Weights of a small contrastive image-text model.
Model: 9.35M parameters, encoder arch vit, encoder norm layernorm, encoder moe top_k, encoder num experts 8, encoder patch size [8, 8], encoder layers 8, text encoder width 128, text encoder layers 6, text encoder norm layernorm, text encoder moe soft.
Rows from block 3 of the text encoder of a small contrastive image-text model, named by matrix and row number. Rows with one number within an expert belong to one neuron, the router's apart. Each number is 128 + 32 x the weight over its row's rms, rounded and kept within 0 to 255. All counts start at 0. Numbers have three digits each.
Before each expert's rows are labels from the 100 texts, of 14848, where the router gives the expert most weight on average: "tokens" is the input token at the peak. Only what is clearly more common there than usual is listed. The data: drawn small creatures on textured ground.
# router: slot weights (text_encoder.blocks.3.mlp.router.weight, 32x128, trained with AdamW), inputs 64-127
# up: expert up (text_encoder.blocks.3.mlp.up, 16x256x128), inputs 64-127
# down: expert down (text_encoder.blocks.3.mlp.down, 16x128x256, transposed), outputs 64-127

# expert 8
tokens: "a"; "fish"
router.16:158124088094138116145157121146124113133101136143139091103160149137112162149180161157090058081106131131144127126120141103139062140106063127198104112189112112113122143098077173125139162104123058
router.17:161124091099142107141160117149122114135102138143130090100165148141117169149182166164087058082100130135143125125119136111144055138108064133198103117191110111115125153098081175121142167104126059
up.0:182109129070093121127124146189110108070164125088045123097129152117124130134089131146112156159111164099119173106138115214169141070101107143183103124146112111096132192105103099137148132134196097
down.0:112218117145132142178118104144100138152090100150166137175138171120177111122168139075147126142184122184185134169131167081086136164116085135107143112104146105134121087119127096098102116114077153
up.1:120157058154138125136105111172101147117105121105129105049069159116094137117100103125160132077093107121112134129170142157210151112162104125146143111206105128146102149155138110115105138091057146
down.1:117116145178129198102134177113086147126106115140162105099155104080161135081118181174083179124147136112183158114115091078154096134141179113135114107110133187095124133168100142099210131135090105
up.2:188118179102120152108166219128162125166076140158124109105128117143183104131143097149077144142089098137099092170130178059164117156188105069152158113106107084171133105114130100126179097139102144
down.2:146137149136137119098119132094168137138201122075149187095140097111105136121164158161157110113176228086151137119103080162136101118110131119095116166170153111094146116160110142138089129156098106
up.3:103147118126068120093137109123118158145097060095052146123146145174138116125116156161110124087078145178105148121145062078143151155196095127123212121114159139134114162086096192115140134150172133
down.3:145087168146160192149163164141155107155141172149198143093146087119104136122128043141144155157154143096164105124062146106100142156122117130131112115161144113085146164215136104122152124136117123
up.4:125162128227146165102125129096161127166092144165145146157101131111166113148185154084141120102136129134165072217108120031145135155129120086083181148155133156132115112148155146087148123101130156
down.4:138077146058125159107183185125121172132144125124113143048143154175068147144072137212111099152129088074116109104150087149093102124134115123150102113138118075093146102156129188163131146177157098
up.5:208079124133131120123131197158104095111144132077128118098159124143178172127102150150175157104128124154141144108158151159160128085075119103167129127072116118178109170123088114128152113186148068
down.5:129197098126083144150126082112110165044187106135104115172106115076083102189140115148179132160184153156110136144102091146109095145145111143107181081126168110120105072112197091106119172141119182
up.6:205098073060157114152153159177126143145108189142107084122092148126135133126149124135118157126102173136106117060145138123121159126095149141158098162129118105106111172151077154131196120138172091
down.6:097135124091120072147146168133107088121170092143090198083138160130148164135092083125086128135125108134082088162127199107095182088147101123092150107102113145174154118123084087069068140170144161
up.7:136133156077085147113162148148146136144133083119093171064200112149118114110108171154130147147129115140150154134118109162156181113143100168148062147083118094140120129161104113133064170078097123
down.7:155078079145211172100095082100113117128174155106165119109095104119093153131147190039134148084173122135145081154128180138126119074086139104094161138120117164132127066087131125126152131184096127
up.8:116148105131084161123156138132131090145110139084116135117070173144072125095166157150095094144063125145195122136179151124113164128090104106112105125160105129200091196184152109149137134114182084
down.8:114107150134111102077134140129159184102176096152138158130253109070130138162110124126168110152165132175087151121146115106164115121121147126147126136098119121114118082064095096079144130090094177
up.9:107120149126116115153139114159116081107102123070175149149141130171145054097185149177127160177078084137102114102094098152145158120130146097098157180107086120131158149110157166141107137130052209
down.9:108123089153159155139135062124110166150137149094139116157107149125046163076130047124107204078128115154164207148135133102113161120135108132146143112149157132149126147111091059147117095114195082
up.10:161133112109142157122139171096110126139113198128160126130142174137092159127175118124132130132081092193099091137157121052159147109081088087133157166138152082165131131133183131148158173176148076
down.10:126102117153094091099126121120113144134151094100128130104106125083093157124166157151163117139133164173115080127155135116133089144129102110152150105143123140147127156094126102124131068165128226
up.11:170108127102149121149175151137118107165099132099117124088136078193183126146095149157179129128088123175119163155128122132165095112102101128164130107088121065184140149125083162137111124140087132
down.11:123107093105110115105121088102165141038150131108102190136168132034126120126160110132094080151156129105116143101124129151112099120112135146105120152120145150112106086110194103115163192204183145
up.12:076151137084092138145104142079128116116121127148119142152157150094018087138116130124050122170138112140160082152102178152090177154116148193096120128188084148114137137122133129134099152095119147
down.12:109125158176202112105157135163136142152119165134169102108119141191171147055161105084161106110088110139110109133161122122186072083148149099170091156064110133119156100145149162082145122124144102
up.13:124118083159105163133156146084122122121083142095174123132100150149176095087154161168117200120113125128134115140090157073145101125118203124076154136123149157137136105081110151147116123183056164
down.13:122157112140110133156092080126107140075114156145152155113178135122027140085102117100105166102156109144127162122117131151136102117127137151155111159084198144130159155170118120124128133135185080
up.14:138142128034105117132170131114148123119160107116095129111151096113112107128099130152111120242113169127096171148121136150098141096151078146172141107183128094105155137091100154164085161135079138
down.14:113079126204125119120100106134108120104105110098147144115143133151106160125172137046145104034129114170141119120164140157095132160095161167061093164103116163180132114107131158085135145141177119
up.15:077131133116132152115129180127141128132104154179102116154158114119104050118106148067114181142136062163092137142139193087095074129135102184121128052128105107168107158178133127122163113128145153
down.15:093104112115160095146155107154124113128128144076173106127064126157153154131160074123141118075099157153105199181111034154171158159117141100105086172148129120132138168094099138056148206120189060
up.16:164135101025120130160242129141103188174097074116175156103149125155115105144130119107190119142099123179102116134185086112140132139174070134134122120138105072138133100120154135092109093111070110
down.16:145116143112123143211103085135143167099167107091153106124167068155114116137115147088144135072112152134152175151126197151140115108133135126089139081123128118138111102058098132077083093140143103
up.17:172139117152082141122147136141103129117163097092129143159109126117057110151123119111188110110140215216193129133155138126135116216101096150106191125114138117158074105208132159073171159169115158
down.17:095151145048119119144156128119120138134127101118104119146137111171073076140154092071103129215111154154134089172105178124128094204143145140089128156221057065136116113117139161201091110096131185
up.18:144131101073143114090114122113152112121121115158094063174120126152133133217119129079149049190104080130123133138143217114118132073145160132137184119173101095200141108093201111165065145127130084
down.18:092136092134088131158120117166085125115076086146109129123107175142131133171166191084145135137129144119121124150108069210181111094145115159060103179148099150128133104170130150083123142095132123
up.19:127176118151138144144198172078116133126076155138154142098163146118175119105124191045131124072157082140145144090133049194135099151112078180165130171134114119110123103140170149143127119126126126
down.19:137105120089136125140105124125110113099133114108089153142118093062139136084103128133135111148139142153113165156157135113108190090064145139136142145100176175146098148092134123104120140168217115
up.20:157058132109094139124139143119097183122138092154119112085123069156174140150143110114144066122128121187068121146142037116157100157165120071165128100122134110121065156102121203090132103095108147
down.20:153120147131187154133157158140074145081080160131159131111156143144104143147110152126108188196155096092142181087117149109124142135115084156118126131133043128109165081145091097172122098108108090
up.21:150116127131083122125141213108144101161144151137172139132160097184136183130118156124128127138059082147139147107121136082106212102115145128163159135097140143210132143039132094114095094138133110
down.21:086119092125133138121150049127095157140134113090104116112114117123148108189168180098098114129154105139088131126114096220170098114096110158082128185127114129069116123161115213148171111142120145
up.22:070150140230141157060087104177155120126141139201111141166108155089123118108118128075120092048195142109138086141139134110120139145115122118104153151121181205116120113200145155084132105152164157
down.22:129148125077157142150160129103081111134160145110120055126105114201135138136100136193116165156107128130115149122100099119136191140119114079126103146103129081121127114150148084198096147129116081

# expert 9
tokens: "dotted"; "spotted"; "green"; "striped"
router.18:161135116098117123101163123137082125136097128118113033116130134123113244176126142141124084113130109126152115109128171118106081144081083145159157141211123136119118123117095064151102162195128132
router.19:172134126094132121102156116142080129137095134124125037114126146122110255161133146143119086126129116125149112103128170112116101144086091144151160140224125133116127120114086071152109150196121128
up.0:124086136136131126153127135126057106121122077077124071147122095143133100171132121146139070062135118149076122132142073148202112173111163153123105131126103140164097179119081183117134110101126144
down.0:160177122158124159099137155104193095155142162136103226164153106115135121132140154141120176180108133087107152118108150168115134119156111134122145084142152056063127108130127119142112143144103149
up.1:106110154228171119099090098168095130129125120095150165144133165109139154096122135129085230134126107125143124040116163100096127091129129138095123152104138137132140092167109091136112117163185135
down.1:156093107089086131114129099140071129061084131127123091117091091127118115109108160118149145163197190144174178125120172202135070178103096111122115122149124131140175084101060096167092114136112111
up.2:166148055096139104119160153118135133119136184101136137143129156089126096112121122087132135113121097155113096087180139111121123139140147189121126191173173060211112151161182168139108149112087108
down.2:153149097094171140145107142127123181137099190095076160098134123135115084092140175109130212133130105128132141137181149159122083140118129153109164147165109072119095126161070166041113171159073092
up.3:202162128188138148094139136130121166106176133184119102127201154109074099113190182117167143104137118167145080084113175153139186127113132093094129144121131124126148108147091156120139108146167097
down.3:101162143084106119150074093140147065118158108125131185097090103067151163107097096179138120208137180142130132144167132145095137134125125129155177123140131118136124132127150123085092129165128143
up.4:083117173081081120124123155133080109163099122132096127144151112161098100142129113096103137110160136115135140103096095130153151174136148109120200123108132052135075117083169180146136138101132107
down.4:094145121153173089121124059144144141165106138111153115087152168146091096109101066142094158130070135120089133200167156130113109069142120132091121106104115163051093162115186157109143072153108094
up.5:132122155077146181067162127148117129158160087149133100128099134145148105146172123160145131181138064150147152099125092098130127092227109140124169105140124141106168171102138128049110124121120099
down.5:137094122119133173142152097122145149116115118093169139136060130103126129092139159141146111147166122088158177108169137166085083173142134181049116117137144135094184118116113160086163169126104128
up.6:101122131163168157116158123117141086152152133134103090140085094167183097162098160097123121168174100140089163107148102171122090083071123160095130199127115184098111160126208143139077098091139115
down.6:121175082093093092150155132116067103088093138153121175120175094127172131136070166072133145111138147179169120156091146057120222127203144096115154097117126156145166157052150165153139099177103140
up.7:113155152040111096123168153140135080173173072132148119109198085183101165119079097157055124165109106133147106152126112133122195124161124150153120124114166064226111091121167133163126172130122030
down.7:106131131139118120110188135128091168186077145168117096113143115081082067093174165074132173060111086128109096123182098193101080130118091155133137160154128122101119120147107175123141105140154161
up.8:131152147100108163144128073241138139141109088141122144127184132146115146072081145138096092124107148147161148052119091166111159151159139137124133135124168126088127116145129153088158161153117106
down.8:179103082159141169116174109099137127135090119146154131116102109128137183154146133137114186136061076070088116117172171132142116051135140123072171094155140166106166161112103169133127147141147153
up.9:073145129115081124124114132093189108132126139126184151109157123122045101119167102096117176194129083139132123144112205115066152117122125140140131141152098096117161115125183085158093150121082153
down.9:136060140118159076112166095139141170124122147137117099107106130146174179112113150097104077092100123180127130104123081114127110155138137117128135158099093178150137160095068199059140107081160106
up.10:100152187138176153135150111129121137111138109126177177188178090109164080106077129129114152141169150143067126171114047139103136136174123137111100118110124100092118120135129183125090175118080156
down.10:192059076113086132148124114115121172056080131134109128142095140132107171169192135092139124110136141177132154087127181141149090088109111066126118080155110166182103139087070150097182069065129149
up.11:125083151121080151077115092130139150169091175172100150181123193132056094107136158129095132079194120092087150144183124157124125152146159156104090165144095144148058164189101086130190143110119171
down.11:181108092144169147116140142076116148121133141105169165148124087193221129139120133081165135107098129163149144197118115134119115125144112063136155088098069156162103061044092124117049156170049121
up.12:194160094178143099134112145141105185111117135156184115159087174144101123150190146095097117092131096131107103135128101102107104143183152140131083083084126182144137119182087149128140135123115155
down.12:131185130073135101121121115122146052102081115091171186122154139133103165139071148127105154100229135105086120128087112092087168118137166154162145128109119128137155134129167100099121141186125131
up.13:113085136166198118181147163129065165151160113125142144163115116125173122112111126123073185128133161175144147007149097096155109144168093168144089138080156097184094125168081188126123132116147104
down.13:165105107105056129108145156087078131049084114110128138117110092165096104137132141179162166143158139128170162112097123127119096160084135067116099050147098159142132145096074064120136099104047143
up.14:131128140177135150106155141119139161168120139162086146171200099130180124167096100117155139089148145152090120200102120055158165152129130098132158085140178128191134102135074160119144171174127069
down.14:177190116059148095187113142107127163133148123080154177094126166132136118138158117131161110127128123125118104093139067163055087115169147150115137142130145044098134089165172120146078130166115139
up.15:206081129127093111139141137118104125133113109089126131124153119164154120143188152131189146107109120143142107171185163165146094133125117090101148192090175099184088092116119130116117123155081101
down.15:095176103130105128130136035113131127134122079140113143133171143149102016089116146105124087110088104145091184093132136153097087161107172205153099116111076108107164144094160115130187101106163133
up.16:164101147097129107169120169117116137141108169111139107118133140160071095138154126098115145132137075115183101078154137183127048090122064131153159176137092057088073151162159126162138091125133088
down.16:119155128176153135114144138111154128102117116177143116115151143092237075073085163127126095158111134144105175104155123130153140128094171160111101131041062151146141054108111130110104150126166128
up.17:113129108089085104132079151133133158179106118071079137112079144154117122095131154119076205122127163134127143106133089129133067155129148130134160145174155130168102194094132184093190094114184079
down.17:161118127155143194148179130126145083145135130151206174099127085153138113148064130170143115158131136136128118146120145063135167059164114109136127086074101137079146121159138123125125135140126127
up.18:083121158169114113132167140100109141141069103120098105173143097127174117142087145138126105108128168154129160086133051112151116140164092143035141192178138103175114096136089182179101146097064210
down.18:109107141129056140116174147193127145151122112116125154108160121152077080097173142102129105156112076087119161118131178150042151130103141137118070108132116069091136169143136092122212108116160154
up.19:144137152095191160113132105080135119151115132092133094103113106160051126121125148145082165188085091162099143160208140146085113044134128158113133104123068113173144110173114126163037138118111081
down.19:165105103109062125086111149126145162056186089116073191145164113104157074165146133138132117177125166114141116122104154136166081164069132103126082102103106147101162129111038100127138092104153157
up.20:141147152149125165116153096134138132195125093141118110096156127125098098122079068153061175171155086151098124101111134045146172156149152166103105119108172166149167165137143153185076178121129097
down.20:150110133110110128107154115095093132106101087151150230074165106160192123171145179115153152139167098095155097134147078157155097089155171116144146126114113162113108145112184127058169151154092143
up.21:153106124151109155133098130203122194117206114151114123096085160136117161091145140140144120069064116179138091062121111124090118132152127147084089106104158163067144199092089198109119111151159110
down.21:216134126126119119104135180151133136075090138141094090168155082180166138131127128154142176190182139106119212100140116123141096183091091082093106092167049099108117089146096081114132130080092150
up.22:077086116105056112118086116134108131113138150122167132141136124117093129186139124075085137123154044122166118089099190099166183130095143151081123143139044151160135191113137119113174119130166148
down.22:156108154146156156140150101116139128193096118110113112107052113121154130117094170135178135111139146167129196137120159179098102197178114102112158088131130100101123104093085104154167140111080088

# expert 2
tokens: "a"; "butterfly"; "crab"
router.4:117122147154131072193075165162129113105186092072124183113086115110112146119140128117157097090098191119131097157167118112059120125119173114106155111119126140104178112147064152133159084149128177
router.5:114117153156139084200068164142135106102189082083140187100089102122119158124133118132151100085094192112130092161150100128069126116120154104117135110110123158085190103127065137149150065147134165
up.0:208125110140146085116123133137139101156099097113129193136111120123179126116135122172168118133161182138173133120163129118130138145125160115198156132112150100144145117112097137129111098163139057
down.0:062176124098125146129089164103093152095152150129100069148119115101092165189125125115156163126151098120079091136083093170130110092146123130104147121146127152131114102153189119117142131120071149
up.1:162081111169138087105097163114159120129113179096142148104122111181155131156090148092095151096128132100176090168164156100148139083129124121082118155095107118191119106151139143061150125180103156
down.1:109139130113096123164155109110126136160102084084127099135165182083068189104152102166161114127121103115108106078107087146129092120153167136130170125204195091089112140103186118136139108107087127
up.2:141103140088075154164105092170125122109164118056147144141077099149138142118115089108152074139076136089154144144157171139115138144151209138091147130143199051125099155149084166122100116059112162
down.2:144175105106178135172153120129137179151167125217151156123160135126088120117187126108183115109114118157134102111142146117110127143106151097185155114125090156119138121097140117088110046159109145
up.3:122156104115173101099183157164129169120149137142095099109090150098050102112120151198048125133150152140143140085136077143093130125108109165155118146180118160116113092167157118143141142137152095
down.3:185043165138151138136060173102172096132126089159138110120135062218117134096163151152148150069092158151138094153187134151121101131162109135093120088120107101151177127158073176156129124147094142
up.4:141163136097067129137059111131139076100107141122128125100122128135099126171159106128146132130151069077101066193104193106135128126096153122117130109181047084120156156122156063110160118115129168
down.4:121087157151140127099225097118123149187135105085161143179119148143112136079140145109120136094098157155146173118181095157100118130159137161094163151077190167132107131099105190143141164128134150
up.5:131143186091179116181160175127107086126099096072150085070117115170139186188154083126115145101107040122116083111147140135124100124063137119172122135111105097151127162118102098164135163082097128
down.5:101129029146113116118194061116115172120141144149131160176137154087168055113139132124105127077131197168121149132104102111103101085147128107151181121096127188131096110102123166179140119180120116
up.6:130184115099186157162145096116167179111122140139105150108123146148160100119089092114160112118083080127144106127086140117142108196119153105121119115145109065148111080143121107098057113081103153
down.6:115126091192202113095124144058159173108145146153154096111096100115167129187132172136078131127107129155154145106167109076111135095143096064073157094143096224132185113124085126122119130177097149
up.7:161089141091137036167139114140172144152087114083141172081121198123125148128156117129104168158108134105145098095146174117105126103161091115154110149123150113158118136128132110120093115137141111
down.7:094151135147079139107158136132077157170168155112136081127147111122132207155139102116151155059142111068129175113136112145127169149063139119104167096175106082102166144068100090064150129192114153
up.8:132119166135132091184116136079135143081122129100126096088075148129139161165140143114053140122061149121168078089166110122169073128140133098143152150147123042160104129153110146161141119058126172
down.8:121049108157143152135187047140107139147122129134112195115109164182158068073122124151196141104160152134105183160144182117106113088118090081105136164140091127157117106075107091088149104187118140
up.9:107143143109081073158181124139116122132103114171123136134144126165139071113119113171104097187111136161131139119125096114108126166196165082089126170076111094161124139142111161185122082150098144
down.9:083088203151185159129119151086163154103155126134062139100156127109158174150139124160098120187129108075111075065100159126071159132087138205115142100128142129086149145149145153078141124101152110
up.10:154131144096111110091108166115126151067135143128095180154164129069174118097104127134135104121165146131125133092133089097138081228118134144130082116103126108105128113128094123144160111139102175
down.10:170091140090075113101136155111134159073112087145134132146205106138165131132153140139142130158184128129138171127102112135169048181123135122114095102108097168131140110073065071138134085114090147
up.11:162164140156040160156142113141083146115102132144089152161137135167125099111114098114124107108131122140061164151114099110104108160135186088091138095112175054143100121085103122174146093102119199
down.11:056099089068173130088109098119165114170150118084161140110052146125060159102153133139121123080110134130130129083129142129140077133119098150086128124129135138115142161091138143022131113116172140
up.12:126100091076064118101130210125143108132145173108134144080169106151065149133184114130188134201123083108101128153101218108100141120107155099150116139135114107067120176105120112161159142153078144
down.12:149142144164171105101198082158150154096062117126144147125151129100165073105081141098117152067132141129138169082149077145106085141121175172137121111120136157168140081140136153117099159080160118
up.13:149087094163101157117125138126130129101218131102091165180117110185084153109095109080083064139115110142143189054113141129101087137151239124048124166152157097143133106135100138143137117110119164
down.13:089165137075188157124095109135129099145103153168166140108093162074081181101124095156166103084123122112143108118176086123061115149072087125159158117161078136104161158152170126081108126124125133
up.14:121149105113156110152141155122160109163097131112120098136085141179116158147088246103061092103142158132163116059138101124148124120166108171105058152107107133226158151138141161087114118126122107
down.14:131102130100113139104146178083162206120117154196143165111197094146136111141144071183143140146118108088083113128136101161075130114132101093146141061101103027121164091125132160112213127101095130
up.15:126136159120107121134122088131138048111124107080148120108104114145112110153129102143114171124158024107116116159121183151115115118033147157154118136128095143166152133088156050103128134118120190
down.15:128144122119135106137173089117125203155128176139074097133133179105159132147133132135125105090101156151097082083127075036141127140138129107170132137110138123111054168118119182158145100141136072
up.16:127114138190133137119116116187106179107119128117144117172163140093166131141102122160091117090056146161060143119167071128142159127166109139061130129138181137108133162168101168180143136121141097
down.16:164198101115147104128120123086102108138158145167098119099110112145129127178162217184155126125175100111128140188171110144117135140126112102193087117092089148080153055110193093128117147117142090
up.17:117119113159179110113085139092128107108045147082137145096102119132163147136145125122127129110114130128194082154173160116169134122133155114116135187117130130148127114179140160160106141142123130
down.17:110111093070093134129207117144129190163156121155118118138198152126150133119126113141119159128114106110094158085101086134093145110155105173159117131100142101126157115041157086120219119113107116
up.18:124110223182144169124073114086167112099152162111141088139111129106106188115151109112104100119165116114093107059153151152100120125088125124162185187135172144151136110194179161147074135096146113
down.18:114087115146110113148148146126115213175120126095155089104143134148142176121163162133152127096105124136164173166099135089083166097155148112143123119123077080090076146090087131076201164152079068
up.19:095135118088139161177132126102136126104127144131128138122131131171040124114153167137095129116125125125183215152118098140110109162109165112113073132221122075147094085160111067134105164056086136
down.19:140159087079147120109112111132122138050129120193169131091139106080155158194101167077170083137138167156165126131117154164114123078132096090151125096119094124139185099114094142169087111140112150
up.20:169116068096129135119102128073171147053153152119109143146155101115096123102155115125164156172110109111101130111155156171126088128154118139117145091166086149137116121099185082126184122143130145
down.20:108140158179164098085148148162104103093166123135067138127156075141166182134113077109112129134163118166122148123137081067141123165118159127137174129136132242144173131097110154098132127110160155
up.21:113086163157126141068117158192122149156081088080137166098074158052150144084165114140168121150123202133146144097141111132118196166161181143093139134150159129135151119142074151153123139147125082
down.21:126136180125136132135109190151142157177136145146161072160164109161108167150142118178087162096139112064118150179090108185156105090162110175134085140132089149152132096152082070091119189192115136
up.22:138110155129125131173050155057200106142104137117126140140140161117115130078131134110158142108167092030139140137134155193124109102110089121151173171162176146121102104165197107137098113114159091
down.22:127120129063112117088153129167151153160186118098118104088116048167150170164098140131119098154084103115138141183118131098107134143135145170108069084115096041133132135083087172153129177131095122

# expert 4
tokens: "black"; "turtle"; "snail"
router.8:130140139087143134128164106083141109148090117115144069112134102131186221158111126159114067135129140103124147137074101130143104145109077146154107113149213153065135081064176095143109145171131089
router.9:123160129082142112141126092064171120145098121134164114130164099134122207188119109160096092159110142097100146131088092098158150135139084153167083126160220121069108076080150104129133170121145078
up.0:167133127057084127175175171099125102144140069085094088075122143171085141116103145166127177150123122109124166122112172181169133141148137142176070143165115045158142196101155091149119149121112100
down.0:117160098133133114103097038106131116139129120173143174167118123202173072158129145088157139098132166128187094139153098131121165115149120102142137204066067135097124089111119073080074119108108127
up.1:122082146091140128090145163143139117111128093151108073138111111137120141125172093155126068159136086175170147044148097097144120123156123158153155123119176178106135221122174114061121121157128083
down.1:152127085158162199137177119076143174127096150109198130121072134111151132086138167122124112108116138111168123122171108123099136182134129093032118104158110197116153083101130164103159171126082146
up.2:122064125237106131115091062205092150103151152169101083143151163082160116103143136128117127057197135097064131107123120117139125128166138132130141137102136183070075112191118152095134145094165143
down.2:177139109111120110124116131069074123107084127046123104159099103162136145158136134145162174177128138169154141118149192095125118109127173093121144042156140109160158167063144147163131116174048134
up.3:105149134072092143143169121121143141111149141157188122142154107171120118103226151132099118154126080165099129108087094120085092140173152124125090145176099129133146164092116182157074106039065201
down.3:129116097162139073106115131168158143104097138106083187115150144104196155134111181105138162043114126112102139101134088151138125066079118166141140094056113139098132165145059165062177140160208061
up.4:166145147107135096128123211047133121107143156151158174097106106139116187142146158127138135166115114138181071097150138166152117117151153143116148126164116049155096106150119137137129155125129114
down.4:133090075132113105101162091142134127179100135111156135091160146129100137120116099134135113102114130140102130124175088174114170101125099105074173123119133160125146130093162084108184078129118152
up.5:172092133124103162093137209137088133121119114139121121107162114156103145142163139136096174115130113104199119135125140158156155175161188082107169103131157198138030150126117088107199171133133176
down.5:128187064143145123171140082063132143148073126132143111122092149108110097092076143151197117141115164190130110122154109175115096136087129160110131151207124127126145111091173103133154087097121170
up.6:097129132191110177132178118194139141154075101168091142134139155116140098116163078151158092142121166170042142118131076066103174155100136123084164103129185173117141109148111127114129130094066183
down.6:131124140078134090154083149065208141139094113128141168079213110133164104156128188149088166122093097097184117082132164141110071109144176118146127093128118107089095132166088131127123168089130149
up.7:070126158094131105070125155152131166128118057162055122130103158124168122105088074145127136108136080141153143129126046095147163152192151166142169152189137114181136219084158133126155112141152102
down.7:124114145161129166129146128129141131099154137136182201091094119099131102119110104180163147137116122107161162052169118130100133156124116132103136127113124165111179107155137086069137112113116154
up.8:128143098160137148106146156150120185139148139152152152112124138156112099167142137065146178117136091136133113164118101064173152099137108133168190107127160089135115108162126160056168141114121084
down.8:114082125148120176139121093123099118127161159139165117115126106145112133144105125126166173180188079121128131126122160157091124133177143177114150170125119094135134116108105156120074149131047134
up.9:134142080137124117149105140046102087107190153139134111140098114118067189130202121099048151146139166114133104106154151123162137109105143132126124149162146098173113114149151088129119076123178159
down.9:148095149107143109109146094185153146157067088108162149074143199135118130145099072129153109122125096097108132099095052152089136085120120118093133134155156132078127121148181104097130177130100155
up.10:140157105021086101137141149120129113103116143098105137085172126104092093161121105122097145232121125119120157147105154120145121130162127152170131108185077067112167168129143068174150131139147119
down.10:080109131173125118113100094136113092134128140139179162141107142116117169064160112063127095076131145193157124123167157155120178127081153154116134161102159222188124123077091143059108135129140106
up.11:128101124171103149078107189107125114155128149107123149123046135134151095117117159131110151116147147119131145172126105136146114123143120161080072128120146151132100155124122108134168082157082127
down.11:114091160140137152131146133100162052121055155141122130100117091126134136153117079166138123184132110146124115134108116091107111111145106086179198126079160138149132180153194127121108131104093103
up.12:100141139157171162189113145133091108172114123076102138163114140127129104093106097114089166113130135083110107089112215119078116110108163127143117200130197105134116079151134104185141175090164139
down.12:095057139071104141081150101115115110160160147099189072146089137071087108126135126148149158085163078105108100044142154149119057161134099199169136113107100121142163163086103162141119146162128094
up.13:173090141126106136146165133159126144148207103147117100098127090182230194131172187097131128128060093133122132066124130080093113072121108125188124112142156132156152133080089173136105104133135130
down.13:138099146179144147119128200110145151116104137124102109152097119131113085090127116149086175112144111074123128125170164134128092138092155182119134102064131134111099143199097159103194153108164058
up.14:096091102121129089177129159137143125170094136160136161106123161063087107109125114142147129047095178162147131157180147139092195114105143083111125139111130181165157155120113181180134092185115094
down.14:139140203128155122156111145181115139135139136134156093099133135154097130165165134116142110114129146111143137165083099224177119130136085160128080175127099155130096065187091105129076131165123141
up.15:078135156155110139131151087149089118134155115135139149177070158108105129112161073088096131122147164155106114113123078066116181135109153149084134118185154169152177125139164117088135153109134139
down.15:184097155122145102101098148125145104151135099102122140096146100170138113148107175172105087146138116048128146124124155176130095094148132126098072129099100078133133125098088116152140115131148168
up.16:123082139147097106152123137101103109147101088104122098145129110167102089158175050097143121171090113189148118167181137135109112174104107103124128165131101068173091136162208140144136136103047146
down.16:098115139074115127116202121147163148092083156117131104129194132112122055108163136152086114113104176093101135154078159116113098126125120103083110134162089165095151112115093176177122128081188177
up.17:120149143144119145099101159104147084160112129161158126153177156137128123120144121107095134107154099190121144101124152094143154131127142066152131146071125114153120142139127101148110095152101135
down.17:138106132132168136204058098121116165115145073116134129126109142160153208142159135144140117112146125095096052117138026113084097092154106143117131135167162135137136147139158193084127133207122110
up.18:159119141127134122123167166083124123135142172143106170128151067160186191186105181116110105142096132137158148155134096127136122089169117120102099126089084035127098159148123196123160101156106067
down.18:157066080122136110125117128147103156079115160070158129122163100131129099128158094153159132176216169109120171149071166096119072136147124103103106096130110167125120050155134070071143151111093130
up.19:183070079096112030207189139126073147144112120076135140118146150204122117149140123102138160092075146144161129147156146083143062131137121131115128193127109045165116136142119158173128129165122078
down.19:132146164148141219131119037161117149112160106153111146142167129112124073073127107102172127078137139105136220141100164170110125137119166125129094107093157135090137120107135123140084151118138128
up.20:161114132186111144100152172158172126172110117090100143147136140140135160160158128137142172182059068120150135063152198100085131098108093138139161110074161145139118129132144086149129140123139122
down.20:102120142119099136154121047119137130144109108128133072130145156125074115133127150160123174073136176163114117139132036124149116138129089145134158177128105097107121133156143143109150141145129132
up.21:067129120151130169094071109158171128162136163138160159189139196111093187136092152161083133068144125106157166088135125145109192077125140130128140167097159181128168107118114100119111148147136053
down.21:133090164083106148130096124131108146089150136145100075099077117149162125121152112155146085168132190161115129180093127151143094163149132111166026172159142113098070140146105201136084185134113116
up.22:097143103103115152066133076147143133156144107118110124154141141146082208107161083134128108141105143107062086142101094068132189158092149137117137146126154169143141088106129139060100149177157124
down.22:128175156131115077116094092118109101106153122136115142153148134121134156171141125174111098114111120090117153107163102180138125131125143098106039135159168082100083144150144142185071223090096148